From a checkpoint of a small sound classifier: mfcc input.
Rows from block 6, named by matrix and row number. Each number is 500 + 25 x the weight over its row's rms, rounded and kept within 0 to 999. All counts start at 0. Numbers have three digits each.
# weight_hh_l0: LSTM recurrent weights (gates i, f, g, o stacked) (model.rnn.2.rnn.weight_hh_l0, 1024x256), inputs 0-127
weight_hh_l0.600:475516472497507518506483532522537533509494518464493529513517451517516491492476517503510463535517494517473515493484531484476492505459522503524507513542547535498504481503510445503495484526453490536515501539521518488478508509507525485488498498521501519522563496507527361479499490530479497505451524479518510502504478514480490483475494512477545518488463528528512512497502541522499496460488
weight_hh_l0.601:568499526467462472520497475513464519491491529485498522479520471527552462482491513556512473521456470479505463526483501488485507512501456516500502505536528491523510481504513509474504483446490523497485497482498507500561498500494561487517523522488468497514530484461477455373523494487478490487506534526488524545490494475467507488501483505498505465455487469498465476476463490491498532525474
weight_hh_l0.602:473493509461516484453490545538496494468512511539501504537509488528554500480496518481505505541502466484509510508510490517482467493510496491508513507530517506531480537508494532481496499528500483485527486493502469485582496481539527519523485544495508458506479536507536475511337484496510498461547526459482496548493521463546515513475492464472536492500473491521506481499489529504499491480465
weight_hh_l0.603:492518510510523497487529521549476522490487498478483516491502528466488483519502455482536492496513518488472557487520530489512481493511511464506506511476458532465451497546489479515539475499499477535495491493508515467493521503527499502510472513520488556501475531489502494476492386475460508510469495471530492517487539548515499470456501495457499494470502449490505525509530490474409511494487
weight_hh_l0.604:489517496498483484503507544507481505540505493501512510454495523507496507498518487491511473481498440486542478513504482512490476530475483546483503509535516529497563488466531488501539511512456505458483447535501473475488499523481551498472530505521499502480501521487456472504505496407480523514536472489485485462494495487471497489487504482470496444491501515503533496479534488434523525493520
weight_hh_l0.605:507521508496470548523447513493480552487411494502505492460497507498496519476487516516497522515494489497480537468522505497479492492482447488509486481499526489504531490510507523503500496509474507475474510521492505497504518509500475481497480469537519501530469490499441486510476490515354483483476502462500476473481513539501521496499522513483495518480492560476504510499469487495506485485545
weight_hh_l0.606:461466538457525529484495523553485493498543478556486519484487484572496494483522487515494509482511498506516461495465516527465519475485489440510455509492537505500509502494495456499482506524508512472546510499486489477459482476515558513489540506510479498525502483505487486508463518488488385511500498492542514450516533510475525495543541492505500488511517512510514480523512531515508482486525
weight_hh_l0.607:482461498477526512521459513471485514531452478458483455494469510496458446503500509489516521503515471494498497512523493482563481508504457510482472505545503511469502516456501500513568502545509493481482513483482463489489477509528473516484516532517496518545530478507519517484503450454520497393504519497500504492513507498508507467497486492527494502486508502504530498450481524511538499470507
weight_hh_l0.608:476537501499497503538513514500507548545481509515518491517512508486489475472508518508503481497516514478489524522486492512483461478487492499483536498530489492512502497503497539466486496549476490484526514497461520537510535468503522494511542503487465472517487512485472514514443483503483521509368467491502496531503544478517509483512512497478479491505487490513479510490510515499466516515495
weight_hh_l0.609:505508454496517530501494534521504498494530527504490510485444530476459526505511544488493508503468498496477485504512509495472515486499502487480498479501559482542503503458500499424493499452497500481476526474514525504526506472533488481535527485486474503528458498528491506524504521494524482472467361534510513520488500497504500490531504487497515487475483507478492462515491460489516521470565
weight_hh_l0.610:558471519499530535512547535490496465522489537510501477485519514526480485505497531506460500488472530495537491455522501479521516499497516526501498513507474517518485460474499545575449503521452510512492506516515497517519485494521522518532529526500483500440499470488428523479508498477473544471470522475484529501530485461501492499482476502512477472522522474522504494539505510522432531468477
weight_hh_l0.611:498440424494490505457507529481461466502519524490514501568512496503480508525505535538494509521502521492551457530449492511483470489525498516480502533518477510491501490472518489480475499511540505514512512476527487512490511495509527500501519511491519473531500475535488515497473469498474522476491523515352498520489494477493532514474545557540480506487468508472535480469507527488500531479531
weight_hh_l0.612:489508492518477479483484539504506529483464465496519454479517526505502495497506519495513451460529496492508524545520523531517484502511461494470486535538513520517530455510532521517488516516517482465493472498521482524548523516513505448493506498492503517553490499477529526558538471521516472502523483497526348488490495527523514497533504546497475527457501493540509507515515485504523470493503
weight_hh_l0.613:505523501506499490482519492492529517496516493516504495509547492500499510531532482472483486493519539485486486493523521497530505501473475494540517487535480496525481539501509451494475522457511516455527467518532534486535470479519528481509492496490526528474464508494525508551473507514478501541504547496494483313488506516493498516487522491517483487491537451481563442477495490508499438496526
weight_hh_l0.614:523503490534523532496505551476525499525523524484479511538491467518498526519495504529542487439498516487539490508524504561472549483495475514501516489494492523533505505452494459509495543510522505506485521515522461490493482534523451503522516521476473517542455466503484483515509493528469510499502513490484504525371471497516526497531518451502490495493481490487507502603446487509446497495507
weight_hh_l0.615:508523532449494507466508509452496492508506486545498518556477478500497513498491552509531504482527457482483527481507511529480478435516504504516559505444507481495496521495510488506502488458575503496497487506547520500479480498498494533464463479552491513506465493485496527515538517504516523496483460521481488513484388491471448497538523496486509500512485535486506533528473482536475488488519
weight_hh_l0.616:488485517520520525494511511470464506501480508547513518514456464498463506502472472484503489483516445507494483517493523489481466496478509504520497553504448505513475512518503495521508494502478487498536478519478484508461495522513507515523499501477537515449465491517492503494460492535536471469494508511522512491467513363524515491522516485502478463506460515535512510481455499479488522527518
weight_hh_l0.617:522520506501538541542500488504464511474492491482503496532450520480538536501471504527511458475503487554504489487486501474537491515509518540526500524513518499479497486501509509495485485456499481483499515452460473461474495514504491521514485486505494483466482495505481493489526526501484474505500468542490502504495516535302524504508500516491464504472502494521491465516472470493536473481489
weight_hh_l0.618:470513469460507531475547464478489543482509532496493520513457493519533471499508496496538474507560502497492530553471500510474493485489525456522520479509472470510486477539517464511511509472475548483504540523531507473533549506519483503478502497462496535508488461495465486482498526474519480513487499459488535527535500500470354483522466459467532498472497526486494479506504467511521537522472
weight_hh_l0.619:489519482488487539503508457482557531500493489464487496502484477499486531459553504487482494497535512510474533486531541504508490477512522501500471502505533491500487575465505495513519538491489534507497465496519527546485538526527438499502522509472494504513537513449476511503508518492513514492487500518479530530539509510464530439512480503507489461498527487519523475457467468522508480531450
weight_hh_l0.620:525505488494483443492449535502510497486476541482492528537495491468513472508537520526495493501521499494477562532534536455468480496489503518540494509509509507562477473466492501514495478519503503515457465550552527512494505481468479489469507494480500480480522509516528500511469504544508481494448465462511497500527487521449508490375521489492542490503508531493501486495491514488515478514474
weight_hh_l0.621:525498480492474506453500457530507495474493477541497512473480529528494515506478520480475521444473512503491442492509516471528507499512481513473479516501463503493477489510491509467486478541485513502476513483495513511510489467535490476512495483499522499513510500494490504494474463493485526514491504519487516498482520474467506472504351476505498517468523479474525522496502492470472479465501
weight_hh_l0.622:495510538495536485557480491510512529501493504496507519474507482477482496490510516495490509524513490498481465495444521503489502553471491517476471500498458474513495491504461499516480502491475478547493508535490490496507491519505508531464461495497489472501535498501513480527521512484521507508494463509487529523471480490513510522508496383500498507516475482481482470514488522480504492449479
weight_hh_l0.623:514484529502496477496515519479528533513526487485512494518448510512498503531500463474521515490498493480521482503489496512524488504512511503497501496510522451475516479507512468515493500490496486519497462503490492529519476532522444508462488496466444533487567456502502504516479499462506513498501504441488533470522492499468516486505538518370479500477495521510500511497469494468481520517484
weight_hh_l0.624:537491486482531547526477491509480505502558481494506495478511514505502483487451512494508511510507543478531491528495473452490506437510511538436497515462482447500489535446525537493541520515501509483451500518496441506524517555478470487475552501488500500525502515496448495500502505493488499539504502544500499511500534449487498484556541476468411474525529535504495523504527503472489508501483
weight_hh_l0.625:525480504511476481538493465483502523480487483505504511498460523519512502513483507508499451526495496532514502488493509512485488481490536497479492536504512532505463540538502507495522519498496440472513516487472519475490511510494475521517579477507464519502506456521508533502472497481498479513550534520524473540483521486532522484530517485492507390481467514535514499465528428475488551567523
weight_hh_l0.626:489535524545489483492488497533519465497525488499492540507500461499521510519504517514504504517491441495494496500498505526526534495489445513467539476506503497499503503488478486471499487483463469475464494515485494510492485487483478491501548493483514432487479534517521537482492461532474480502463465533445491500487470491500473489482520505506468476367513490500495517547506503535496492518495
weight_hh_l0.627:527489506482503467518485512480484480513532526526501540466531556502514517495489490512484506495482524526504473510504502520550509484495513486481521504516516537493468460519489510507504463511490508476482487489543552479560538506534500485490498495491495524488487519500498507532475495471506522467510526472539537495487483500511493528489478504472458489464351483526540505484465500508516521487470
weight_hh_l0.628:527496525493500466533498482529482495505516531501495511478479488499484462502527489440492518490502468478507529528501475478460502490507514534479529490510529494485502472510517525502537521502519521496517498515470474524500523489514537517508516483498483539456469479491504494514528531472509494514500506480485489518533533538505522527493509441479525503490499332502492506524462540527483542501508
weight_hh_l0.629:496484507499516494497519477516475498440485496496490478512498498512524464476468521480522474461500519484470533495495466500491449486506489508553510501470477513493462469483487485477506517540524502494495513466528509500510511468486555482505516502487451512526487534554507504537516551493519526512520518515520459481504534510503435505498529485489500486538473510408489492514523509443462481477482
weight_hh_l0.630:482482499471486471530528527489505495496515502486479494510483482557500528485505520497441486501485493506497517529531519497511468480473518488516499456495517497513509486473477470465518490498463529534518513503523515548468472516475474478508485513496531479490420475492498515498500504502485523519526508452516501520538497516475528520495439489499509460483472525510347544482491468515525499510535
weight_hh_l0.631:513536486442509503474479535541522502506493506486510512516491505513533461503552510522500463470487498475526487500491465470513512502537477505476504520518519507493461521506521503479493502516496487506475485489480527497477519471527495469489531514496527515508504535537462460497427490472538541494519522529513505465534526499495495537511546480518510509484506502504470414496495501499476458537536
weight_hh_l0.632:514483532513423511498513507519475433533507496500507517516484491496491497497495522459492475479494471499467514525534482480501537480494513518479516507509511501460481478467527496552525513526502534475491514493511503487508481494483504497469493520483564466475473503519508469503522492541460482516491492482471492506544515485480522519472507504497508491477486525511450517381524457490579512516472
weight_hh_l0.633:543543462519505500486513518517491503478487508497460470505485494527477499483485473492465495514522514492536472507523523535477482534542480561484509500529502516520505512493515481519515536503539532484478483502530480477549501505556464560536513483482500492504485493552482503467490512550498522476503514514500507481515526510527516500502487494513494518515474511466486505530375525543471495486505
weight_hh_l0.634:465486487499449542537499472500479531492491489475497527526472510495495492486516518515484533488502535532515482535482482506532479531478463473525513507494526478477494506509456507497559494486474521487529508483485530517533501487476496524490503499431496539508507525522456538508516528522508519487510513498513504503454515495484473490499500500457502513511507529477546489477493306522435515537501
weight_hh_l0.635:466458492547489525510448498535505508462457514507490493467476476492480519492513492504479492542486516490513499448535523500463545474529501496523489528483473545541485461496519535471514543496510485489474501486499502484525493498519507533471498506532499505487495534501518495488512456467504511510518524556499507555493482490534472468479530515448485507521482509474492479509478530350495507482490
weight_hh_l0.636:499515473492491511519519490508522503529533554530482556508490487512471525529495502475463496538502514514520475480514505532494509477503477456493508547458525531456511459487494497538486550462490485486481543504524500517467517505518540515457502516479514474517490520471509523505510512513523511505447494490487525519497503487531530511492487478497533502514502461469479516495488521485367490464536
weight_hh_l0.637:501499488553515532505526482504525475493482466536526512493449526507512503529502481522521490482488546462521511478508516478453524477490509475499454521510471498531493548541526479508532510500543526487498507465512471487475515432538455456478486514498484486569527465473534482511489495500512500504487508530515531537502496493489506501448508531502520526465508519516492503516454504501482393534546
weight_hh_l0.638:508480522564543487498515521497508520468506464498490505542486526495483494513514486501481462526482520460484480516496519487494501500519484520506448511477475469502487531437517503502451527507508471514462534519533505560517450536504514452512504503508490521511493503469510494461480523493501487484486487539502495499497487489508484515527484482465481485488512496543510488502477504529460467373498
weight_hh_l0.639:504519495453487501521479486505487486529514495476513516522508475497502492492506501513455552469501466493513493506494486496436523495515505533449452511514508555532467452484484485522477561510458551493535508526528516494521472507514477514503507482470501533494487506521459504487455476467481518464525461499525525525553493532481520494514522517490527535518515495481460508525493529482497496496376
weight_hh_l0.640:522519527523500470483505533503516502491531551478503509501471465476511468527489489453491466495496494477521501532512449497538499519537460499461529499511477497512532505567502523505500512494496467539497481511540494481493508561546470476398517532513512520495464486485535539485523483501512492457503452500509499517456510503529509505486465523505503478560513545519471571494486496475484486485493
weight_hh_l0.641:513515437510505465517527500500442490525488514495528507509532511506483523475509495488517474483509530501511480512492491531536488495482471520460490505484496517469518469500490467526518505535515483487485515531498555498474501484531491490469503499482522495496503489494528501499552492487480479518483484496500545510516493493466498510508541507521474534473521489475552502547519512511502499479477
weight_hh_l0.642:501549473468487514486501511526520496518507491480527488519519476499500469442423531474531482532491486496516502493516463558479537475480461503486528533469479512472538537493502480495514491491492507514516495515549481462491513454489490524470470505427503454499530486458529542453506490512469464464509484464497473511490549508504518487491485498520513533504521495501491489529493478533533486502505
weight_hh_l0.643:502524505518473492486553515518506499505488500514512518451488485504449470482473510539519465471488475482475500506547522538504533505507504501485516528495503481498473539487502507542507505515465469477511490507505499485549520523524492478531494535504468502502505471530541505519490513467468483470477472446475501537488488463500492484472490484540516476565494531519492547485512523523530509491508
weight_hh_l0.644:484476477480507489482490490536504501499467467490530520478497523505479492458534490506511476503469476505472524466485489536487572521537486472502527482484513494532495510522473537528501472474511532515526524505464506489526492475484512485508508496498557514514546495514510503511494538511504473492496467539453496461480533497511463514506560520481493514529523472513535533497514493490493520486464
weight_hh_l0.645:469503516466528507528514511490501516524465525511500480492517459487457519463523498488503499507536516535493507513524507551508570492504492507482512509460523522455500474507478478487476500524451499514517497516569537486482479517542477486499479426477509515491498510445479502472520498511498512512456497463516491523486474512500503500476480512467498504485519517491496535467518542474502517511500
weight_hh_l0.646:487462484509507506529498482514479491550535509522541509529501467504452467516488487484493506500497472499518469516520480513521510472488489488523512502539437507506505473535458521518521523484505499488467517516471478484499500514516477497498474470483489500485495482517547488525471505497502474482505499477506486499469445495493549502496514525544492472506531481517473519539515466494488489490494
weight_hh_l0.647:491520527471516494474474509530482499502495487527511499526512510483499552497475523507483452491480510492513513514507503512497471461517500502488482496516543504528496507481485523505505498463503495485504504479504503444458464514467508551478478535467505506554483486477496507517510492471489504451503549476468473478463493511502509476531486512516550501482544517501515478512507517490506514506511
weight_hh_l0.648:477521472530490497473469517488497501511501519510473444488477512523528485565521487510516489488468482530507501536526549516483480551482523471496525525509473532472498534505483510492487454494495486471536494475535468471493476495506531521496524490471537499488527518474491468508505523487498476519490484505502476544515493536481501477513505484524509455516515522470484459512494477450511547491463
weight_hh_l0.649:452504499521483514493506508555484519507539489505508494501521522528495501504513465524485508496515487480506488499504496515498477514495506510485480504499510439475529473476556485494512514486454506451480508504475495494501511517485522537495525469481534508484535479498500480498493526511514481504505486541527526532503542498508486500520504481487484525517488501505517448477493421486477495472473
weight_hh_l0.650:492499512533488547435507496484474514499533454498515516495479484507548537473458489506530511513471507523495492489498498510494495521522544502503517500540522493453490522521508537514518472520566487510494473499457491512505510498474490482473508518508498458517469477492506474516525543515500495542524458489502452515496533551509475534472502511471541527497545540530510452516476535513524475499535
weight_hh_l0.651:493500495497498486475494483494472552548475555477513515490500527512490517513487535501505544511467483462496464467475496494499466505494535532490509451518455454528509499463469530494511471523518491502536485482446513492521497494482482517489530501512508475499536510483480473548487492484495515475495528539507493531484520508491521455480451494464514454511484519533497441522521501503484495515440
weight_hh_l0.652:505480497527511414512502496519512467483468509468502509477479530489456495496506514490490489515525509500539530521528543517502484445516491502470507509451489513481464491485531519516475505500493516538516513540489486500515504449481496484507541430517504527514495505535512515506515521485497504523514519493496444479541522501463514505554491466509485492525510516525496509527536505480467529505521
weight_hh_l0.653:502492469485501505481488536479495520476472469460456512486528508489494491448481502526481479496494498494483480473547499478479475506519471514451485507482526451527499515510491483514493454514486506476502497496508474477556528501450529534477487484495483516502472508479505506520501495502472484525488456468524531504494527471486507499497509495502502482485497508537505509516460498507448463538483
weight_hh_l0.654:539555517504484490502507505501483499489522493499521507463523480476508505487479492554549504502506516502512509482488472496461473487478506496461533502496467504516543473498478525494525474472504547514454482498494482507506513478537519531459499495512539482483519501511478485542500510499466504539525534497532509509505501456486499510462482477507521488525495485490529473515474472526485523504508
weight_hh_l0.655:494489517500503471487505499487489451501540541513546527497506482493497505487512524460496492473465483524499494503534481498468483495535498501487534510526496506519552516471493474515499501549469482472500487504493493516488510497490494431533477457516518519484481546462549485518492490488485509479515496495511502520478514499495518504511523515524474527485515506517474440526500510471547484482524
weight_hh_l0.656:530501542525462521500455520534506513511510480492493445476503500522472460479502509524470538498464496536505503507534519510505486507493451514473488513509546490493510459556482470473516490510506449487554498481505500517525545539558475466563505463527515529515509534499497503520526491466512509505492482534495463498484467506498485495496561475515491480496494529527545485534501509484503506479544
weight_hh_l0.657:493527526480442521475487457483465485508514493526465515502514504521485565512499483502514490490509486537504492503519504512484506494469484496458488521477483530491505477517526495481548511472498481500531474483479490523522483488498547491473491446499451448484539490546511489470481495513525491494505513510516496513480533509500464551513492527498478521472506496509470505484513491514533540513478
weight_hh_l0.658:500522462487481499493505508490465508469496459502493522506515493465511509512490488480496451496523456512502523535495479521468475433507502475546510511480530519517494506491514453484518495478492468490475494534501514490533537470522508517549459502492501513520538528483526491528517474483506537478528495485479470487534462497526505541502535490510486489481508505455477501520503492514499471478492
weight_hh_l0.659:489500482510470519495485510485507507497562541480532498505473475483496475513497484510450494499472524494506473516484481517483521546468452508527498516536458487495428488544520531537481515511485497479493537530532501496501501517495524452551476472480510471527489451470503505541498463527529496477497476443537477506504504501529514513482486539484480491490468541513517496497458510495511482489482
weight_hh_l0.660:511531507499508498525524505465492493540485542503516485498478465499486525525484482551502497507476506504469494522510483517516514527501526478496479507494499521476473501475511543475452466474510467484502490534505519464508490552540513498485492501472481532533562501491523534526462502495525524447492527533506516489471469537464511510510490482466474491502534524511552471517505531484487520516489
weight_hh_l0.661:495514507493491497510468487499506497474517525493494482488509492494561493522501514492513498507504498492482510563466453532491445524457501515485479484478507517458470467516520479527491470518513464453495524495525505522508502483471473479526492513510526504519456499498522498513489510492471495493496550459475489446504497508495508440520491474494504502505509495498478515496457510513453511552475
weight_hh_l0.662:503484496566507517502531516511494472539492525515513511489451505476495487500489523492457495511507478518485503537526496490488506493491469493450512479460496515530485530477508494531483471591505512469513494525497489476537508478520535518551476533500507518519497497545491470543486477508533543484475523502509483506464519507503516511467545448503486482529485442554535520513501508512489532524485
weight_hh_l0.663:506489524531510507500505510500511502476514520497520466485503537473484457513492457484470481431537466531517511499480529478511453492526481513486526500520465511492466467491502465496518484494466495472493535521492520482498474485451466496504468483464506521540492491487477511480486497485542516501528484508478498512514507476500472530503562484533481483451539512474500516497506511532542479473534
weight_hh_l0.664:503479521483530499531485530514477520505479490519511521490477498508490536494465487488490512498503482485486489470512491452512526507529488497486583508469526484497494517488507467498512491514484485477493485483511485474510503488478528495535547505502448509489460519481497508486533499534504550497532496516525522512483467524500499497521527457525520517529498529511479512449499470497508500537479
weight_hh_l0.665:452490485500471467498491489495479535477516472514488492519533473502487518504534488487479497472450546518497494484543495517476489472474505457445488498497483516506524450529555526504517494510509535483471470467516535532537503498475503503481482482496507534523503507476489456468480507461553515512534504505488521506477514533494496477516519495503488479468496473501481510470476498480525541509505
weight_hh_l0.666:524476497543465453477491465511558497509504492526491480468529491532463466533526478539495507514479517492519521532508500543488495473474516519464482493510475521523509512523493532438488498497507515475497537529499521508505523517528514514492508506501493495484508522492510487513486517547452513430512478493509500508529481483526490522491462502473511515544502525510530500496510527493458495524480
weight_hh_l0.667:537500510507493511527498505496507503489508550486489510506497491531516501520463502565517500474495505522492463497518465531529498461466488501535492502510530464538486517456478508510492531493500475530539486511512495544493536519475480455463502476475488493515501515509451518524512460517499478478513478488518506480486493515479496452514505479460489530486533494499522531521468513519493503502478
weight_hh_l0.668:502512553519494504519512496459507531471492496457482510505500509447495504487499490487532487499500486478480480493548523514499478511527521486521489506480513497460515514445514493513503481536477510459478546470533526530517496525497505492518506506525505534510532505483550528515464556473514500561490472517501504504509461510505503510512509533515484529494518472507527532552508492522533476477453
weight_hh_l0.669:534512512547480499509506477479499538511500533509514510554516538489546472475489490520492526557530516494492455520532516481500482518535523552464498522508491511525473498477508493501522506475505493452484491535493504484491505483423487535478479525484516517540538508524497535524468508493471515532513467503485543503472491508500488496460496519486478511511488509501489509512529523490482500524473
weight_hh_l0.670:497481526521517496552523460518531502450523518457446517539479539540513549512491494486515498448477498453489542472467540509493554510500488492490512470499509467493508490471492483512513546491502505488543546537476486513519494505493529455497524536474482503479510507483464503504535485541532544459477516453494528491481521494505493549492463472524536493478531486473511517477504524483528494473517
weight_hh_l0.671:476510499552480496494468535490483502529506517491521479494508456495494535469551495495483543485521510534531470518489556502493504490515502512520478456549530509480555534506567493508525525488575493497478493555517499516534510510530477489481489486501548471512500523518536517544468486492497477503494495497443516511506487479488522534516470521493443484543509525486480520524479503507505500491458
weight_hh_l0.672:535531484484527440534497550521469499498493508509525498525547490465529512486526482489472489489513533514516482487464512515510483504505521506514463444473534523473471509497464471502491503516503514488478476501503463529517534548496484506525474523491498495530510502537513492498511490509493479512480477531501508490496459460518497481500495522518510495519456491452542499493513530479563505522514
weight_hh_l0.673:486477488496470501486516506478526438482478485520463516495472492461490496538491514517511507506513526521518449522518476487517501486549494487495526465509529507486492507495493504466535513502510517475502485494493519488523542494474493513487479501532513457534523559517489490482502536481526507505534526496470517495476527512529447548465504542506506531518528518533502458499522497495502480475500
weight_hh_l0.674:510491481513509528490441499500464537514498479448479491497473505510500512516483528494444506538510476527517523490532464507475515491505505516541537505449515537519466483511509462499491472499476466541509514463512481510501524524474515498480473506494506484525467488472460488520489513470479490511466485480497522475489502512483469534517483491482456479491496477486508550490469504482479502487475
weight_hh_l0.675:489481530483452504509500530509539469549470462516497478493508513516465492501468485475506480513518488532480503520492512510538467481474531481525542506510495470499506496510501491505484492503545487528545492494491500507534463506466473498527515489495482523519499540507456503489514486523441504526535476550502480477525502522464489460487545497485502501499507466504513475515476522475533495498507
weight_hh_l0.676:524528564524479468516478508506473497512553480541478487489492519502439506486497519533514483464490506543518499467522514467539441529467493508493500536484492511516506508492546506464523512469495513522514475515491461489483508549520479486476474457501503542481448541497502498506488506534486539452487506471474498530538499535530522483486486511528514506518504539505504523518476524493509491485497
weight_hh_l0.677:523508544531494465540495481464489513511462473481526538531507513496480480497497498514508517488455493528473488454531441507513503494504510500546476475529502529538538473518517520505483496513499520505514516538500497543496474517547512505495521504524510504483520501482510506524539491514494449457530533476511489488492530507516492493508496471519485496536492477508471545511499526481478500564513
weight_hh_l0.678:497483510462490480506460486482506509496511464530487517453493501518477509495443518518484543527485505484482478506456476490500477478516499472507520499497475531481502518496508497541494553535461480519525544481493484487496494485502542485505494499490533479493480531497507490499510454515500475500486504496476516451538473506460491532478463541520455477475538479517484460542527520486521491508528
weight_hh_l0.679:475479479470519538511466453549510470449526507529494484461520564485450526425534522504505506505524466513463490484524520491496518503503499478520460491538528510491497477500553519502507472466542485505448502474538514507512529509482512514496510508549503519507527514482535478505526489498512489515516517495515495481453477539524514498579506530474515509476489500459439560443482506527485458538512
weight_hh_l0.680:532476533491497490493479501492520489499494510507520470441514477467484454497499512502468491515480517517510509505499464539515452479526469503471518531473481520491482488486513520482524547510490520510526517513450529485507510503493492513511536506525461501516501520536466496471508509495476502517513487490494477532511506505435501491512527464530526500452455497497527455499538512548502507504546
weight_hh_l0.681:558513496472497516525502508519470515514543480542527513439521469490527530527497509520503512499490480483490527493502412528526486516475487487509502501502477487485519478504475460480511480467467478460515497506506500530490493471513523539493495532513530519502506513476475506502530525505490528520487545505475502465484528503514526515549506520466508510473487506488480501509435526490496500481507
weight_hh_l0.682:510466546507480470509507484508510529469488468504478466526537525519520513462555485520503538439530484484545492493493500542494491492503570481475501523504511531460523509490522520524499506467488518505459506484517526466533533489496459505506480543497502485536495500520474514516457506499459491485481482478498487468502516498491531536473485474457494484489498509416449518469520502536496497469506
weight_hh_l0.683:491528529511502541515483541511475517501460515501495497475512495510520467515519523535487555477495520525525472478465508510449510493505523510527505520563500547482544554487485507466514518477487498498497488543482485426538477484494485494469525502487516508493507517475475504542506528525478482500493498508481489538525518493503505531520469478529510542501460462506513506479482541482521444516512
weight_hh_l0.684:476500473501506554504482491470503515507476503471461527502511498485515476509501495487531464540479528523501507508490512470475543511481517512526511503478519494520485443510490508484470516509491518456497466507487458526495499454486499504496529514449533483518506489531503522503512515492495512503541507556450456487499487520464516522464503446498487496512515528486460490477513489513487534498527
weight_hh_l0.685:491534498512508479487502495490493524523534555515524529496545474508490462489520502456503489516494477474514473493473490511460497482518513503506532459525504506471488523476485492513502511488492482472524448508526536515491504486478461452509465479561486481445496532533503537496528494490507526489470485469493477502526516533487536522509513476486495531498506475501528444515530521461510531500524
weight_hh_l0.686:510496519509495483519524475511491470480494446484467462530558525475537515559495543527506539514457489515550528522504496520510478507473496510443493493500506498520483504490489493524553514542510492514515512534515496528466493544482460474491510529506472491525493492515552508514530511499488476501547519509505543502474452496487505500479523502488487487540475504478491467489502481512517519542473
weight_hh_l0.687:486509493522479519508525476521567514498486497537514507486488555492509456551524476472506495510497489471492491506499496476532433526524518524508469461489524480485528478483527469503453495518479508511537465524508501501474491494500521477516500495532496481519511526486510512482471513535491509553473465477516480510518495495490488545472469481532504532499529514516510532502495495534494498542511
weight_hh_l0.688:510532472477481549490500484441514513513492512477529490442512518470498453530499507513488503515506496518512533522498484432474488475512543460476465498537447502474520487534510473486506510467518489455488474483550492506457546479525531500489495461503488519524507473506487428531518538522503519507490519498516478511478477569500519517505497515500526505488475462483485506489516519502485525468490
weight_hh_l0.689:487491478490499520463512509494502507497484474504485496448491490499519483509499516479445482522502486518450468524505509473500485500506471481479466501497456462508499497503495504525519474516518448535516480519529466527479573542488502516460517506479490497528508536477480517520486465497503535507474564471489535486494503536497476485486492509471495521487461487507486521507501489491504495447481
weight_hh_l0.690:536487470481482532476518469491512484495502496477465494454512493485505498493500471494508521525508482497481464477492515500482472518506486542514479508469515525485533497462468498525444531497509510487491525484483500483477459516524482478504517505500497460494476502507475522548487470512508500471473554464542502467482522531495500536475496493469494523489471515494525481471536489441469514510502
weight_hh_l0.691:479501476505509534524521477511498501520468521486523492490481484511487523481469530500486474494488513498462540454487525515450512490520504487490475471488513524471493510508496503525473520505525450495472499518574496492519484502508498492482517553462509508510480472487497478509478500502501472463488494484494488525484518496514543493476490494496509512464497472492491517544516492529490534484476
weight_hh_l0.692:484485496489506506495523514481484484527496535517494508449529489507500517518514544476506501540532529501497470462505498479527458494474485493501511504516480499520467430552483485469482500522507496514458550475469505500528531528487503517515518530471457535493519488514482542480492451480571501522512515522529480527506489488567462485493483533507450485502497478475511522468494519529514540493507
weight_hh_l0.693:498462531464532469508502530521493519491524521501527466510496470490547518508499504470486478470470500465470455521498504509491488526475501515504439538502493532510507481538541491524474518495513513479475501499497513491501507477499499482538497506498494532505507475506512528495490483503471513486471497498482509531469467501460480514470513500508514509463516515531513513496506566495487517517533
weight_hh_l0.694:469475509502473511553482502539523468496538503508497517457552478471501501456515510485496509501453516502557514452496466547511523503492485457497503500490524533463483502515492484495513494516517517499484496488479486505497514444529471464470507486499519495530468500539507465505519488499551556506487497524536487492496450484494486505475500510508518536482535482506491504482487491511509446458481
weight_hh_l0.695:514507460482500447509512505533507475499492497522486509497519523494507475543435473502474454516510478475472538516460532522500493454504493533507530453510490467490527481494516470554514537453457476511493508513445526500473525472499504523504488486514469491498498492439481525469468493455495513502493525484483498474489516488476493465489495507506499509508520539477505491454468486499473532488481
weight_hh_l0.696:528539471460528472518492513484487493496471503502517478500524523485538499490514409503497475525512463470492501549496482470480446547533488516512508534476507515489537518447477501453512514497476497535517535492480489482512488515467535550506485491491546488451471500510506545531483531546469503512504513483493452535488520530506500478507505479486506498515509512492532478524550532491483449487513
weight_hh_l0.697:516482499539490506508491471457475490509505480553481486478525478450504511541500513509477462515471515501465481491505492500490514507491523458479536495490534506507502536555498464501494461500508541531495523515542507530522468513504487498467508459479541520499490530492498492480511514524444493507503484490506520501516520505498526552453496471502525504475474523489488532485470481519514500499508
weight_hh_l0.698:498519486502483479507497487491547461492521523530485532511491502554499544465490516491491537452534512498528531520514531518493490516503485492470532467507498491529524427491468465501465499499521553507451480463470539474547500523496497498497499461458491512479521507451515548500511509495463509506532485555525468535504525544495505512493535527521465457540477501521503512499495508520503472511491
weight_hh_l0.699:527498499532531481532526478537524474501513514492518537548503524486496520473501492430523479490498496496520505485554505528463473504522476484504476494488560501512507490523506524487509522559471548491525539513538511532506515495470511489505500520504485499486467473517478477476505503482509489476520508497504493512488482502523490533472482480535519445482536501552460495512472512494532480523480
weight_hh_l0.700:481503489488492558535528469521516489530474483510510516540471512528495464511475491481522559532502454512501492531481493504492473513527550480480496481497490485493501559576515491485476451510488532502463507519483497504466480495530488521531508552507511491473475527500504497511501498521484510497485548515475504506540488572534501506505459531522546518474524499532502526491521488522468500496485
weight_hh_l0.701:505506501540507476473496502451497502509514527450484528547499471505524500516521484546506531471479474484476543497538507491545504478501573510513493481480537518465521502459483502468482466520476500461512503481475522470509521482455500489449496499459479480525520514532541525478521533490489491481497504521513529494519465562502508489505514524522466483489525484481484545441511529488515521478522
weight_hh_l0.702:471522520485495526477477498504471512547459509491523509473513471540503451566501505486545522489501478492495530475537523499501487437493476447500476503489470467516515516468471495546484501523492436518484497527517499494503532478484498504471468525484518504506527492506490514481506487485516485498514483521521502508506480512465507533490481500531526451504467475488483517442505497498497498474496
weight_hh_l0.703:474480462469480517495513478485511491484501493505510498514513480512489540545475509499500474474461510512518431504501464495520514485472532459503502504508514497483515510488501500481538489530493524468549452500496533485488516540513473466487504491523549489475478475499481531543479441527470470586543513525492492530482476515498542521489467480533502486518503513486477539527471461478476517515508
weight_hh_l0.704:522541490519533493476515478494461498517489543499500493518540520519501521526490473481517463504503474525507513492478561550466488478443501509521516457540505501506493494488479518485535473493463510466489469469500468491498522460523470485507505542509513512513479513523529504491482505467456523462483488507493491502509467537487498524495453476510462491451481491525499505527491462523514526525491
weight_hh_l0.705:537463484500545480454478559468478503500474507508487489479528484478525494497522505527497545491538438488476494513488443532494475463535499475509474487454488457450492508494493504505499527453494498512536529446502504562542536462494514512479537522534480484521494511481500521481485487514544502480474531498493506484553512471480510498497486533475492488494484513513489481507511518531482517515488